Rows from block 10, named by matrix and row number. Rows with one number belong to one neuron. Each number is 128 + 24 x the weight over its row's rms, rounded and kept within 0 to 255. All counts start at 0. After the name is the row's rms in percent of the matrix's.
# fc1: MLP up (model.blocks.10.mlp.fc1.weight, 640x160), inputs 0-79
# fc2: MLP down (model.blocks.10.mlp.fc2.weight, 160x640, transposed), outputs 0-79
fc1.329 115 [161 130 122 158  95 161 123 157 152 112  93  94 127 113 129 183 132 137  93 126  69 103 119 115 169 187 159 112 123 101 159 132 118 156 128  51 132 138 145 118 117 160 105 140 153 148 140 138 164 149 124 108 139 122 139 159 106 119 114 148 131 132 163 139 123 145 100 146 169  73 108 149 128  95 136  81 124 118 145 155]
fc1.330 078 [108 110 102 132 176 121 112 140 122 127 117 146 110 180 132 168 146 123 167 150 135 141 165 118 168 142 105 149  87  97 184 117 121 108 138 136 129 114 125  97 140  80 103 138 153 127 148 147 107 112 151 102 132 122 132 135  97 109 152 119 170 115 106 144 135 148 145 101  98 125 119 120 158 131 110 138 129 149 107 127]
fc1.331 085 [141 122  80 115 128 154 104 164  95 125 135 158 117 153 160 131  98 127 124 117 135 117 140 170 148 121 156  62  78 133  97 125 150 107 115  74 126 125 128 133 152 124 174 124 123  95 147 138 100 148 125 166 131 161 123 163 128 150 125 131 127 125 111  73  68 106 138  99 122 127 144 105 101 142  89 184 100 137 151 122]
fc1.332 105 [130 156 142 165 130 129 115  98 167 159  88  98  99 146 133 142 117  84 114 127 163 140 135 105 170 139 138 152 108  75 105 126 119 139 106 101 141 147 122 144 127 142  93 104 125 109 111 123 170 108 118 114 156 129 158 109 141 173 187 116 177 128 111 146 126 115 137 126 145 121 147 137 126 124 102 102 123 131 112 116]
fc1.333 105 [159 155 117 123 139 118 158 110 117 122 123 137  79  70 111 134 136 131 147 159 107 131 118 129 126 187  93 175 159 169 134 106 121 133 137 111 117 155 115  86 127 145  95 126 123 174 145 127 138 141 143 146 119 153 116 163 132 104 140 151 142  72 119 105 109 115 134 138 118 146 116 152 151  59  81 142 155 130  89 148]
fc1.334 136 [148 117 113 111  85 187 130 106 127 122 143  97 118  98 153 142  72 158 111 140 153  75 135  63 127 165 131 141 121 150 157 138 125 124 126 136  99 108 150  80 106 122 127 140 121 122 101 160 127  99 137 166 159 152 170 113 136 138 100 145 150 117 137 134 156 114 128 209 137 114  92 131 132  74 111 131 113 131  92 128]
fc1.335 109 [139 118 141 152  97 105 157 137 134 140 188 136 102 111 161 106 119 133 121 146 190 113  94 108 160 152 126 114 135 173 103 111 145 144 106 157 127 120 145  81 123  90 159 147  99  73 132 132 115 114 150 114 125 163 162 125 173  92 126 134 135 182 117 123 148 149 132 154 153 121  98 115 106  87  94 130 134  98 132 102]
fc1.336 063 [119 122 114 101 138 130  89 166 102 102 135 128  98 119 149 105 126  76 116 150 121 148 186 105 173 133 122 130 104 132 157 136 143 177 112 150 109 131 133 154 141  93 152  61 109 101 153  84  98 146 122 162 126 131  94 152 131 174 131 116 156 166 138  97 121 112 131 125 147 142 157 159 169 149  95 138  95 123 115 106]
fc1.337 101 [134 133 113 127 171 113 150 130 165 126 157 145 108 138 139 139 125 119 101 138 165  95 136 140 174 157 151 122 142 136 136 114 128 128 128 144 127 137 168 153  71 111 140  97 103 103 166  94  84 118 119 128 100 128 157 134 120 114 135 118  73 131 129 128 122  90 127 156 117 121  88  77 136 119 137 114 124 133 144 102]
fc1.338 093 [128 135 136 114 169 157  89 155  98 132 122  96 103 134 161 122 130 103 114 142  93 161 115 138 145  94 122 129 150 146 108  88 159 113 122 123 149 146 131 112 106 142 133 116 130 176 114 147  83 123 111 137 136 148 160 124 144 152 150 140 112  99 130 141  87 126 161 107 122 111 171 118  95 109 119 112 141 163 156 105]
fc1.339 089 [ 96 129 109 112  81 141 116 105 101 116 109  91 170  99 123 103 156 153 148 104 131 109 172  98 141 116 151 104  85 139 108 138 143 111 139 134 109 106 106 124 122 103 116  84  96 118 139 126  98 115 186 141 113 114 137 124 157 163 164 131 163 127 107  98 155 110 164 112 136 112 158 161 133 132  79 133  96 120  96  86]
fc1.340 097 [ 95 128 160 130  87 157 107 178 144 115  99 111 136 154 130 113  74 123 126 145  93  90 149 161 130 144 136 118 106 133 132 122  99  99 123 117 152 138 143 175 127 105 118  75 174 117 109 109 126 143 135  91 159 113  76 139 140 144 119 165 127 135 140 111 117 122  79  77 182 145 126 116 155 139 121 102  78 129 114 129]
fc1.341 098 [165 109 114 126 105 136 164 106 177 141  99 119 181 152 142 132 114 103 105 156 114 168 141 120 145  85 122 114 149 139 149 154 189 115 105 107 153 145 151 105 118 112 130 105 120 114 154  91 115 166 134  87 132 147 172 105 110  86 108 105 116 114 135 137 113 131 127 113 109 137 133 117 109 130  84 110 143 111 134 136]
fc1.342 117 [153  99 110 176 113 143 131  77 153  76 158 114 113 145 154 107  78 136 106 100 138 132 158 106 142 105 183 165 159 128 134  93 122 157  95 136 159 128 138 103 121 138  75 127 121 116 114 126 107 130 129 133 121 126 131 127  88 109 137 108 156  96 177 157 129 123 115 128 126 117 149 147  98  95 154 108 111 129 174 122]
fc1.343 093 [129 108 104 122 132 119 155 127 141 112 149 134 119 106 134 127 183 116 103 110 134 165 168 145 106 159 119 102  41 101 144 149 144 127 125 142 123 125 167 121 129 141 130  78 106  94 111 118 101  95 156 148  85 136 151 159 124 134 129 134 103 162 148 128 125 132  92 181 141 117 171 120  99  98 111 157 135 171 125 113]
fc1.344 092 [141 126 104 115 123 112 121 182 173 148 141 156  98 144  73 101 113 124 136 100 105 102 108  99 147 104 116 128  88 166 120 123 108 168 123  71 151 141 144 163 148 116 128  95 136  97 175  98 127 129 122 151  97 140 155 124 131  85 105 130 123 121 146 153 120 131  81 169 171 125 125 166 113 120 135 125 125  97 124 105]
fc1.345 096 [142 159 129 101 117 101 139 134 108 148 155 138 164  92 118 154  96 116 138 164 111 134 133 124 132 131 112 117  93 133 137 142 141 111 116 158 112 148 147 119  88 116 117 141 118 122 122 115 164 149 167  96 122 146 151 143 149 129 129 139  90 110 111 127 145 145 128 124 126  73 144 107 127 141 137 137 141 115 137 135]
fc1.346 104 [166  85 105 134 112 123 118 157 134  79 133 138 154 111 138 171 127 118 143 146 105  79 117 122 122  68  96  93 115 134 137 138 139 139 145 144 104 106 108 134 111 117  88 138 132 110 139 126 140 121 152  98 138  87 126 123 126 131 124 138 102 146 125 138 158 156 112 102 159 131 143  50  68 137 155 133 148 133 131 136]
fc1.347 108 [158  70 145 131 121 122 147  82 107 113 131 105 159 125 120 111 116 133 111 156  96 134 133 152 129 103 154 106 149 136 128 110 131 139  99 122 120 166 121  86 159 154 111 151 118 106 160 115 137  97 145 154 129 160 168 151 198  91 166  84 162  86  85  90 153 110 183 162 136 147 108 142 155  93  89 138 109 125 125 150]
fc1.348 102 [ 94 143 146  92 100 133 128  92 143 131 194  64 120 114 127 102 147 133 139 107 139 134 161  89 165 166 118 124 113 115 162 121 162 149 121 148 109  88 106 121 115 123 122  83 144 140 112 131 157 102 130 114 130 107 134 149 128  68 139 143 109 119 148  99 116 147 173 135 112 131 146 145 141 151 109  92 143  71 156  93]
fc1.349 124 [140 112 141 131 155 115 122 120 112 115 146 121 137 126 105 102 133 129 139 105  86 165 163 119 130 124 110 156 129 102 124 129 119 111 158 116  81 150 134 117 129 135 111 149 155 104 155 138  86 135 142 136 112 127 130 125 126 180 125 122 163 125 140 121 107 145 130 137 101 121 126  94 149  95  88 142 124 130 165  79]
fc1.350 077 [112 122 139 127 135 142 163 148 127 111 154 152 119 175  80  95 167 140 129 122 129  92  99 108 132 109 125 110  98 143 144 161 146 129 105 121  99 157 122 105 123  94 105 127 146 165 139 141 147 114 153 132 109 115 111 139 143 149  98 118 105 171 142 136  99 160  99 112 163 107 142  82 106 129  89  99 197 102 106 158]
fc1.351 087 [102  89  85 116 167 134  93 136 116  62  97 137 128 104 127 141 128 124 158 104  95 109 164 121 143 129 125 141 116 133 128 167 141 114 134 129 132  96 102 130 114 101 116 123 141 163 112 151 131 119 188 129 142 129 124  81 123 115 139 142 149  70 103  84 109 167 100 100 137 145 119 133 152 153  94 156 136 172 148 149]
fc1.352 064 [ 82 137  92 131 159 106 108  85 132 126 142 142 162 145 129 160 142 143 109 165 161  86 156 109 136 105 110 133  95 121 112 102 105 140  95 134 127  92 147 117 108 117 118 134 148 130 112 117 103 152 100 105 128 119 151 159 130 180 106 134  96 112 101 136 119  84 181 105 152 110  95 113 103 106 102 127 136 112 158 139]
fc1.353 103 [103 119 111 157 158 163 151 156  63 125 135 107  96 166 134 111 128 103 131 114 163  61 128 147 135 121 165 109  67  99 126 161 122 109 146 141 203 117 101 128 164 115 156 131 151 117 126 113 148 156 113 172 129 106 140 108 126 131 136 150 164 102 124  92 127 135 123  90 133  90  99 120 135 141 102 143 129  90 144  85]
fc1.354 092 [103 139 124 122 124  89 124 141 141 101 150 113 156 113 127 134  86 118  89 204 109 130 137 136 103 117 112  84 121 107 111 148 166 123 153 130 104 153 102 108 135 117  85 119  87 124 115 110 126 119 120 136 158 184 121 129  87 125 121 119 130  94 163 108 109 131 115 129  94  91 126  86 127 133  96  85 101 128 151 111]
fc1.355 096 [154 108 170 152 106 135 134  84 167 116 108 100 143 148 144  70 130 117 114 129 137 131 149 113 132 108 151 154 116 134 124 136 119 138  84 112  91 166 153 151 126 102 129 131 147 120 138 110 119 141 139 113 108 110 136 133  99 152 143 115 103 161 142 108 139  92  90 149 147  96 169 133 155  98  92 135 116 117 144 189]
fc1.356 108 [175 159 154 167 136 105  90 162 160 106 101  98 127 148 138 133  97 126  97 110 145 149 183 113 129 165 135 100 148 139 198 116 132 111 104 112 153 126 175 156  54 131 140 143 141  82 103 176 125 153 141 127 156 136 114 138 122 119 165 137 132 118 129 144 122 129 123 103 146  94 156 145 157 103 156 120 124 143 138  86]
fc1.357 106 [104 106 142  76 107 124 120 181 151  96 177 167 111 152 109 124 137 158 142 139 135 144 138 119 165 150 135 139 135 140 176 145 174  92 137 128 110  67 133 133 175 139 115 135 132  95 147 122 117 151 133 100 139 141 118 111 125 110 145  90 116  87 123 134 147 123 123 115 167 157 145 130  97 138  58 171 130 129 165 117]
fc1.358 096 [132 132 126  90 136 123 136 139 133 126 115  91 108 122 114 109 132 120 138 162 129 100 145 131  94 142 126  91 119 182 130  94 148 138 128 157 143  92 165 124 129 144  80 151 139 139 137 120 153 203 160  90 182 151  85 137 120 127 137 118 130 151 155 104 151 113 138 113 115 136 126 103 110 124 112 146 141  95 140 119]
fc1.359 092 [125  89 132 124  94 115 126 154 103 151 170 129 136  76 140 172  97 143  95 113 150 107 134  93 186 108 128  67 108 103 128 108 113 101 173 140 120 129 120 116 111 125 137 171 161 116 117 130  98 155 151 167 126 167 129 152 151 129 129 154 107 129 172 106 103  92 118 127 124 151 133 148 158 120 154  91 112  95 106 105]
fc1.360 110 [116 129 134 129 115 140 128 121 144  91 123 131 110 162 186 133 114 170 124 156 136 136 167 151 156 127 132 143 104 120 139 112  99 147 111 115 127 105 156 122 160 117 106 117 182 157 141 109 140 138 183 101 102 142 137  89 149 167  73 115 155 146 109 112 130 125 150 116 138 151 159 121 126 126 140 164 141  95  90 148]
fc1.361 098 [134 121 117 140 161 156 105 172 116 103 105 155 151  95 160 141 150 113 175 159 141  87 128 133 165 155 134 127 148 114 159 141 117 166 119 157 128 136 105 149  98 164 122 128 131 131 152 186 129 144 134 108 146 129 122 129 111 106 135  80 147 157 134 133 133 139 138 110 150 123 111 147 150 136 129 117  89 106  83 109]
fc1.362 086 [149  95 177 138 166 167 152 138 149 131 137 166  99 152 124 124 104 129 139 131 166 140 126 110 161 118 129 109  85 133 151 116  95 101  81 132 142 113 155 138  93 105 119 143 164 149 119 114 137 162 143 153 143 167 105 144 113 137 131 164 106 157 143 144 133 168 137 120 160  91  85 140 123 132 126 105 137 170 118 139]
fc1.363 088 [147 139 126 143 127 106 122 149 188 135 137 100 130 103 147 115 181 113 149 131 186 117 131 132 148 154 198 113 142 156 106 128 109  85  78 170 103 108 159 136 122 141  77 108 160 100 145 120 164 121 133 115 145 150 135 165  76 140 159 124 119 163 129 113  90 142 126 124  83 102 137 133 122 161 118 129 124 105 133 107]
fc1.364 110 [157 121 133 119 118 124  93 132 120 132 152 177 108 132 117  98 116 155 127 121 131 106 159  93  98  91 133 150 123 123 148 128 102 151 105 153 110 125 134 111 141 131 105 142 114 129  53 139 154  90 143 164 117 134 136 189 100  88 105 141 136 123 116 116 127 121 119 148  79  86 112 127  84  98 167 128 157 158 125 113]
fc1.365 100 [117  97 113 118 117 119 131 124 125 120 145 115 114 115 143  76 127 138 148 106 111 120 141 104 136 143 112 162 130 168 121  94 135 126 119 106 135 137 164 101 130 146 137 108 141 117 177  94 120 120 117 111 152  90 157  95 137 121 141  94 156 125 119 163 135 126 108 141 150 109 156 119 108 155 153  78 128 141 127 139]
fc1.366 088 [123 104 114 115 126  93 164 123 162 101 161 139  92 126  76 108 172 148 101 129 128  95 185 123 113 134  81 127 147 110 190 162 148  98 131 142 164 144 164 117 180 141  87 153 136 119 117 116 136  98 116 124 142 138 123 121 131 106 115 141 107 119 100 148 142 131 169 122 153 105 149 148 134 146  98 111 108 112 167 138]
fc1.367 061 [116 152 106 123 107 132 139 139 132 147 140 169 138 106 155 141 123 108 162 151 138 148 128  91 130 127 124 144 144 137 128 129 141 123  88 132  93 134 136 115  85  79 119 102 113 123  98 152 151 113 146 100 125 106  94 165 155 132 178 107 102 117 154 108  74  96 168 134 115 113 126 116 168  76 154 121 146  99 157 100]
fc1.368 105 [124 152 139 113 107 140 133 156 106 127  98  98 160 181 136 122  93 136 127 155 128 124 125 131 134 127 155  70 133 139  98  90 149 112 117  56 167 165 112 137 116 129 105 157 156 100 116 104 142 110 109 135 160 102 128 101 130  99 132 116  89 111  91 140 124 116  90 115 169  97 115 136 135 122  81 125 130 110 147 158]
fc1.369 110 [116 108 154 145  84 142 133 143 158  93  75 172 112 139 128 146 164 125 123 131 104 151 136  96 149 153  98  70 149 135 145 122 187 103 103 118 113 137 124 129 127 123  98 102 105 153 130 107  95 151 155  94 137 127 129  94  98 112 140 137 157 164 128  89 115 133 162 106 130 131 160  78 118 137 134 124  87 125 103 140]
fc1.370 089 [142 145  93 115 113 124  97 114 119 138 139  63  97 101  90 120 142 119 111 112 127 113 162  91 126 128 134 139 170 102 114 125 116 103 110 133  96  92 167 119 147 151  91 126 103  83 134 143 121 123 150 160 128 138 159 133 142 146 121 151  96 157  80 114 128 132 144 158 120 123 101 117 184 110 129 152 148  75 146 157]
fc1.371 088 [177 102 129 174 179 139 104 141  89 136  94 128  88 145 123 110 124 101 131 145 131 105  96 118 162 112 138 127 131  97 121  98 126 137 112  99 115 126 150  94 186 138 132 144 130 109 139 110 185 113 119 136 118 104 134 121 132  92 146 151 174 146 160 109  89 185 120 107 123 123 121 143 132 131 129 137 136 118 139 139]
fc2.329 104 [117 155 144 190 139 145  98 136 154  88 125  96  91  72 101 137 165 131 152 146 127 168 127 127 150 139 134 121  99 105  86 147 131 113 150 158 106 122 126 155 144 166 133  82 142  90 139  90 101  93 154  92  96  93  94 137 146  99  92 167 111 119 139 143 137 118 145 119 140 135 137 170 165  84 148 113 161 145 137 137]
fc2.330 073 [125 113 153 158 172 119 165 166 104 161 108 135 149 135  87 108 109 145 107 156 128 125 107 157 163 130  72  85 147 103 116 147 144 115 134 163 127 146 149 106 145 129 128 160 124 124 149 122 147 158 118 104 101 131 135  80 141 148 124 124 147 168 132 137 106 117 106 170 143 119 119 138 134 114 111 160 152 123 105 122]
fc2.331 082 [ 82  85 104 161 113 129 115 132 122 147 139  91 143 126 150 169 138 143 165 170  87  95 119 147 101 119 118 166  99 141 135 168 125  92  73 122 135 133 131 128 184 125 144 154 166 131 174 139 126 131 130 148 117 159 118 163 137 109 147  72 142 153 122 128 104 139 108 107 146 150 110  82 136 112 113 122 130 152 152 158]
fc2.332 098 [128 117 111 110 135 155 161  99  84  88 120 122 141  84 151 150 151 111 138 106  60 149 101 133 136 125 142 144 118 130  88 147 135 116 131 146 138 150 126 122 125 141 133 137  88 123 112 132 122 145  98 162 179  93 137 164  92 138 107 127 157 184 136 133 152 110  80 113 128 143 162  97 120 161 121 145 105 140 151 126]
fc2.333 110 [ 99  72  57 121 100 137 120 166 159 117 108 129 128 141 110 141 130 113 115 104 114 154 141 166 152 125 166 154 124 119 109 134 173 136 128 172 157 117 145 114 144 169 164 143 140 117 144  98 123 136 154 168 113 127 147  97  97 160 135 106 133 133 119 142 177 148 134 103 124 143 113  82 127 130 148  94 147 157 178 151]
fc2.334 130 [106  97 110 109 137 139 104  99  87  83 170 108 117  93 102 100 147 166 105 141 162 137 133 128 110 122  98 172  92 108 159 148 143 134 145 109  93 103 164 112 110 153 129 120  84 165 123  95  94 105 166 108  99  93 123 100 124 109 147 150 131 120 124 150 139 112 103 159 146  94  71 165 132 134 116 107 113 145 139 155]
fc2.335 108 [128 120 126 112 100 120 123 136 135 142 174 148  85 147 169 114  66 128 102 117 164 123 149  95 131  48  82 121 146 104 130  83 115 165 144 143 130 122  98 145 101 131 140 144 120 132 104  91 145  89 158 126 131 125  77 147 140 108 105 114  87  67 137 158 124 140 125 133  86  86  81 124 115 136 108 122 103 153 123 114]
fc2.336 063 [144 142 147 141  80 140 169 134 197 125 113  88 129 135 102 115 125 134 125 125 176 151  98 150  89 101 156 133 156 137 158 117 141 117 122 132 121 118 115 140 146 112  87 189 177 119  80 142 168 109 110 116 125 115 130 101 133 145 148 149 103 121 113 120 112 101 118 150 113 112 131 110  88 130 119 132 127 155 181 163]
fc2.337 111 [133 114 126 144 161 152 133 130 127 106 146 125 157 157 156  96  98 122 131 156 146  95 134 143 163 105 131  82 132 125 149 128 131 101 114  85 117 150  94 141  99  95 128 123  88 163 150 163 143 104 129 100  92 126 125 132 150 133 143 125 133  77 130 136 126 118 111 137 103 127 124 145 140 126 131  74  99 100 173 153]
fc2.338 089 [108 103 140  78 160 125 161 101 151 118 130 155 117 108 105 127 120 100 166 151 136  79 112 128 108 196  93 117 115 173 135 150  66 150 133 148 128 145 125 149 149 130 106 152 127 110  89 130 144 139 117 100 107 137 110 120 115 141 133 120 133 147 148 165 165  97 115 150  91 151 134 151 124 127 146 138 105 152 119 117]
fc2.339 093 [125  95 157 157 144 126 150 147 109 128 127 121 116 160 109 112 164 118  87 152 115 150 102 134 140 186 115 132 169  93 129  75 122 142 163 110 105 127 123 115 114 118 179 149 114 149 126 115 126 138 149 103 164 142 134 128 122 117 128 130 119 147 161 154  78 133 104 130  76 116 109  98 124 123 170 133 118 131 128 153]
fc2.340 085 [137  96 151 154  90 141 145 102  91 120 166 159 122 144 118 116 192 144 168 118 182 118 122 102 126 140 138 140  59 145  83 152 151 144 115 125  97 126 114 110 115 158 131 135 113 112 136  98 125 132 127 101  98 124 130 142  95 150 133  98 111 110 113 130 125 119 144 147 113  99 122 117 136  88 135 127 123 138 137 103]
fc2.341 094 [ 99 172 124  66 124 125 103 141  96 157 121 124 121 114 132 138 162 137 133 108 121 157 133  85 134 138 102  89 130  95 147 113  92 102 147 146 135 174 132 119 111 138 111 131 129 109 129  99  77 100 154 117 138 109 165 119  92 153 106 181 118 101 126 105 124  98 141  93 132  82  97 150 128 149 119 107  96 116 166 145]
fc2.342 117 [ 91 153 140 103 119 111 112 135 111 167 118 109 168 105 114 142 172 123 143 129 138 105 111 130 140 111 153  97 121 113 136 115  77 151 144  83 115 168 101 148 151 134  97 135 106 104 138 130 168  98 132 151 113 115 145  99 140 134 159 161 100 119  86 102 138 160 142 150  80 144 121 142 150 164  70 137 124 142 133 146]
fc2.343 085 [134 145 108 137 155  84  75 116 154 117 121 124  96 167  91 129 122 134 154  96 114 135 117 110 144 148 142  97 151 130 154 124 139 124 153  79 111  84  92 119 105 104 115 120 140 149 125 143 137 133 150 110 123 141 104 105 121 173 154 187 125 127 137 171 109 105 124  96 155 131 101  92 116 135 165  93 144 159 127 114]
fc2.344 100 [174 136 141 116 105 140 164 104 104 119 140  89 115 116 164  88 148  92 157 170 113 136 129 165 106 121  90 149 139 101 163 138 145 115 120 190 129 114 115  86 133 117 151 146 107 159 122  99 139 127 119 115 157 167  92 135 148 146 110 123 104 146 132 140 119 110 119 116  92 130 159 137 131 112  82 130 109 123 121 130]
fc2.345 086 [137 122  91  96 121 167  98 122 159  91 165 160 104 143 148 132 150 126 172 121 128 130 124 137 122 101 107 112 131 130 147 149 188 152 143 121 112 121 130 113 166 158 159 118 130 104 131 103  97  60 120 113 113 138 138  92 116 132  93 107 104 149 163 150 147 121 117 133 133 124  89 143 154 134 135 122 133 164 109 142]
fc2.346 116 [155 160 139 137 135 127 147 155 120 121 126 101 123 110  97 117 126  98 111  88 159 183  96 122 165 130 136  98 149 133  89 114 151 104 114 115 148 155 138 138 143 105 120 128 127  57 106 157 149 128 132 115 147 156 164 109 125 149 161 127 107 110  66 123 111 125 105 124 139 121 124 119 152 111 127 121 165  91 107 130]
fc2.347 094 [129 151 116 137 122 159 111 161 101 133 131 163 104 146 180 122 118 139 182 166 121 124 113 170 141 179 133 129 138 145 144 183  81 135 115 123 152 181 137 155 143 137 133 141 137  97 134 154 122 143 124  82  94 139  92 100 125 133 138  92 156 115 137  81 158  98 157  74 142 145 128  95 119 165 185 122 105 103 143 111]
fc2.348 094 [142 145 145 119 127 133 114 110 118 128 173 120 184 131 120 116 148 104  99 101 140 100 132 140 125 129 164 131 174  95  92 172 171 161  98 132 138  94 155  88 149 149 111 129 118 124 119 120  99 114 120 153 151 100 127 139 141 134 107 115 108 146 145 100 135 184  86 118 159 140 134 132 132 113 157 126 159 146  92 114]
fc2.349 128 [149 123 170 116 133 111 139 154  94 144 142 142 112 166 119 107  87 144 124 124 134 149 140 115 136 142 137  72 162 146 147 121 137 135 170 172 120 144 141 133 119  97 111 124 129 131 107 148 130 161 175 125 121 111 136 142 113 200 159 140  97 134 143 104 135 174 150 165  85 163 101 118 147 138 125  93 112 153 146 128]
fc2.350 079 [145 137 156 140  89 114  97 101 148 128 107 150 122 112 131 104 170 150 126 128 142 141 109 131  84 164 133  96 139 162 155 115 147 134 188 158 103 143 129 152 122 105 134 110 117  99 113 178  94  90 124 116 158 155 141  96 121  99 143 126 151  95 115 127 161  70 117 121 103 123 136 155 133 134 170 114 144 116 113 104]
fc2.351 098 [125 180 108 119 147 134 154 105 150 145 155 149 129 132 111  66 124 130 107 147 106 159  61 157 109 108 136 120 153 114 158 133 107 160 119 131 111 137 147 117 119 100 133 122  99 137 119  89  96 128  69 133 115 114 169 102 130 122 104 134 161 158 136 145 114  84 132 136 128 128  68 123 169  97 128 141 124  81 115 150]
fc2.352 061 [148 156 156 108  93 154 141 154  80  96 107  98 151 121 100  96 101 124 125 121  99 118 121 138  67 132 103 161 139 123 136 150 164 127 155 142  81 168 173 164 113 122 151  88 112 121 170 113 132 128  82 127 125 127 118  95 109  74 129 139 155 131 128  94 146 106 127 153 126 137 112 147 146 131 120  90 113 113 127 120]
fc2.353 092 [158 100 143 154 133 102 119 108 160 145 130 148 133 121 158 144  87 103 124 141 118 141 106 138 142  97 140 136 126 139 146 109 121 132  81 133 102 110 145 112  87 154 130 120 139 151 101 100 175 113 137 151 192 127 138 116 140 159 122 162 108 159 145 124 127 145 116 151 126 165 146 143 161 107 120 135 137 165 174 124]
fc2.354 095 [115 127 119 102 113 186 140 135 105 118 119 146 138 144 137 110 176 139 165  71 142 150 133 113 138 140 135 151 106 128 125 120  95 131 120 142 160  96 142 124 129 115 159 144 146 101 146 118 116 138 147 101 112  61 174 113 180 132 128 127 125 168 108 167 156 107  99 109 163 148 123 147 108 118 181 137 140 136 117 147]
fc2.355 095 [119 126  99 122 108 150 102 189 107 114 114 134  66 117  85 161 142 139 118 127 122  99 123 146 125 124 137 143 132 173 151 103 155 113 162 163 128  97 157 126 123 149 144 167 151  90 152 138 152 124  98 126 126 128 106  83 158 101  89 132 136 111  91 102 154 111 155 141 125 169  84 142 103 163 109 148 150 164 156 128]
fc2.356 096 [143 153 103 149 129 137 149 107  93 130 112 128 135 107 154 117 109 137 138 122  97 154 108 174 123 108 101 146  89 103 132 137 112 120 129 144 129 108 138 106 144 168 142 144 149  89 124 103 145  81 109 126 137 139 154 106 123 122  80 129 107 152 157 106 152 115  95 129 159 113 128 112 188 144 151 119 175 152 129 109]
fc2.357 109 [128 125 106  72 123 141 103 145 174 114 122 134 113  98 148 122  95 126 132 140  71 127 150 158 191 118 162 173 162 163  98 145 118 115 132 109 167 131 102  81 137 137 151 159 102 138 138 125 104 182 152 136 122 185 156 139 137 152 153 137 161  97 165 146  91 163  79 117 113 125 145 134 108 116 166 135  97 145 121 171]
fc2.358 101 [137 102  69 145 130 173 157 140 123 138 124 102 143 159 146 123  96 118 132 145 131 123 187 187 110 141 122  96 172 131 113 116 139 135 121 109 162 131  56 143 116 105 147 150 150 132 114 159 134 100 139 121 155 108 134 121  98 105  84 143  67 111  97 115 123 123 146 123 153 113 137  99  80 124 145 111 115 180 139 104]
fc2.359 095 [154 144 108 112 135 113 138 120 133 103  94 151  75 145 126  93 139 106 150 176 140 155 170 128 125 182 120 172 160 174 121 144 132 129 103 131 131 146 100 132 110 132 137 102  84 116 155 121 130 117 131 128 167  94 119 144 127  99 146  87 140 159  95 117 136 152 137 170  95 124 124 105  74 141  77 202 116 152 138 157]
fc2.360 103 [170 138 109 161 138 141 159 139 116 143 133 147 137 111 103 112 107 126 123 149 131 121 120  93  91 118 136 107 124 103 126 176 100 130 140 124  99 123 110 145 148 143 136 121 161 132 123 156  95  96 120 150 129 101 123 157 101 140 145 118  93 118 146 161 138 115 114 143 133 147 142 117 134 116 187 115  79  79 140 108]
fc2.361 104 [118 128 166 122 130 135 158 128 170 108 108 103  87 152 129 109 124 145  86 103 135 115 124 120 152 167  84 107 119 113 160 151 127  81 164 129  86 138 129  87 104 108 161  99 136 141 144 125 110 133 122 146 158 160 134 131 107  83 155 143 115 153  91 158 109 127  99 123 104 139 122 130 126 149 140 128 127 148 168 144]
fc2.362 082 [131 101  81 186 114 107 137 136 150 154 123 116 103 134 150 101 125 128 139  91 127 151 120 143 130 158 151 117 139 169 134 132 169 148 125 144 148 138 118 157 154 110 146  94  92  84 113 153 114 105  93 136  82  90 128 140 114 120 150 162  90 143 112 100 131 129 148 130  99 117 127 167 133 123 153 136 107 126 137 151]
fc2.363 097 [127 139 142  73 150 144 165  90  84 148 106 117 130 103 153 167  82 140 111 146  81 126 140 114 125 153 117  92 137 130 158 112 158 121 152 129 121 147 111 136 135  82 142 128 132 125  95 152 108 134 117 141 117 101 145 124 162 128 104 137 100 102 153 132 130 127 136  99 123 116  93 130  95 151 121 117 109 130 129 167]
fc2.364 102 [111 104 146 144 138 109 104 113 129 129 107 127 130 141 118 157 159  90 169 125 131 143 144 153 132 154 109  95 132 164 144 140 115  96 150  99 129 165 119 139 156  96 118 122 117 144 153 134 134 157 139  79 126 150 154  71 105 157 127 131 100 119  96 105 148 161 132 103 165 159 136 142 162 142 100 141 113 141 163 146]
fc2.365 090 [146 103 134 153 146 127 112 128 164 156 140  90 155 102 150  95  96 154 101 132 111 176 108 126 166 113 160 111 127 119  77 152 129 122 126 115 145 147 136 145 124 126 127 161 167 148  82 196 145 116 127 135 139 123 134 132 127 171  86 126 138  94 151 100 120 132 109 126 133 110 168 129 113 129 113 131 151 123 116 102]
fc2.366 093 [144 124 116 151 134 117 147 127 102 143 105 114 142 164 155 156  99 125  94 124 109 112 142 127 143 146 144 163 128 143 105 115 159 117 136 178 148 151 120 134  92 137 168  93 163 108 121  75 127 142 137 135 115 140  74 119 100  91 121 127 101 160 184 102  99 133 104 104 129 130 122 113 132 140 135 138 200 145  96 148]
fc2.367 053 [149 117 171 123 109 138 151 113 133  98 123 116 126 107  99 161 163  90 113 103 130 123  88 131  87 124 137 112 139 127 111 125 179 141 130 102 159 195 137 139 140 135 153 152 155 142 124 139 123 113  90 159 121 121 133 123  83 144 150 133  98 112 106 156 176 132 160 156 170 131 102 108 152 111 123 130 140 131 121 138]
fc2.368 112 [ 81 120 109 137 133 113 126 145 108  96 120 153 157 146 137 136 100 123 156 106  59 121 152 141 159 115 138 164 139 130  98  94 160 126 105 119 162 132 135 118 141 145 133  92 139 129 127 162 149 112 143 202 142 152 149 152 127  92 163  93 180 158 103 121 132 148 105  81 110 105 121 140 137 133 128 144  96 110 132 122]
fc2.369 115 [147  91 155 150 116 141 160 137 186  88  98 138 111 157 137 133 180 146 143 154 112 134 126 128 135 126 125 135 122 169 121 159 119 121 117  91 106  99 109 172 119 142 112 100 134 138 160 145 188 158 114 133 158 198 146 135 121 105 130 134 186 125 140 101 110 132 117 144 113 124 153 108 137 142 141 121 133 126 179 106]
fc2.370 085 [119 119  98 121 145 115 119 102 136 153 144 165 140 170 134  94  94 119 142 137 162 140 137 144 150 179 144 137 136 156 130 110 134  98 131 113 139 161 147 118 126 102 161 122 133 129 114 146 174  96  85 144 173 134 121 140 133 140  99 155  88 102 147 127 139 149 158 107 133 138 146 161 162 131 139 121 117 154 125 129]
fc2.371 085 [142 103 172 110 107 127 160 125 125 117 132 122 109 153  78 144 158 152 111 161 136 141 156 130 145  92 100 137 140 111 128 139 100 163 136 161  98 122 120 130 158 110 119 111 121 133 127 134 130 138 115 132 185  99 162 115 135 179 123 127 121 124 118 172 122 134 105 150  74 113 120 146 128 108 112 111  99 168 134 103]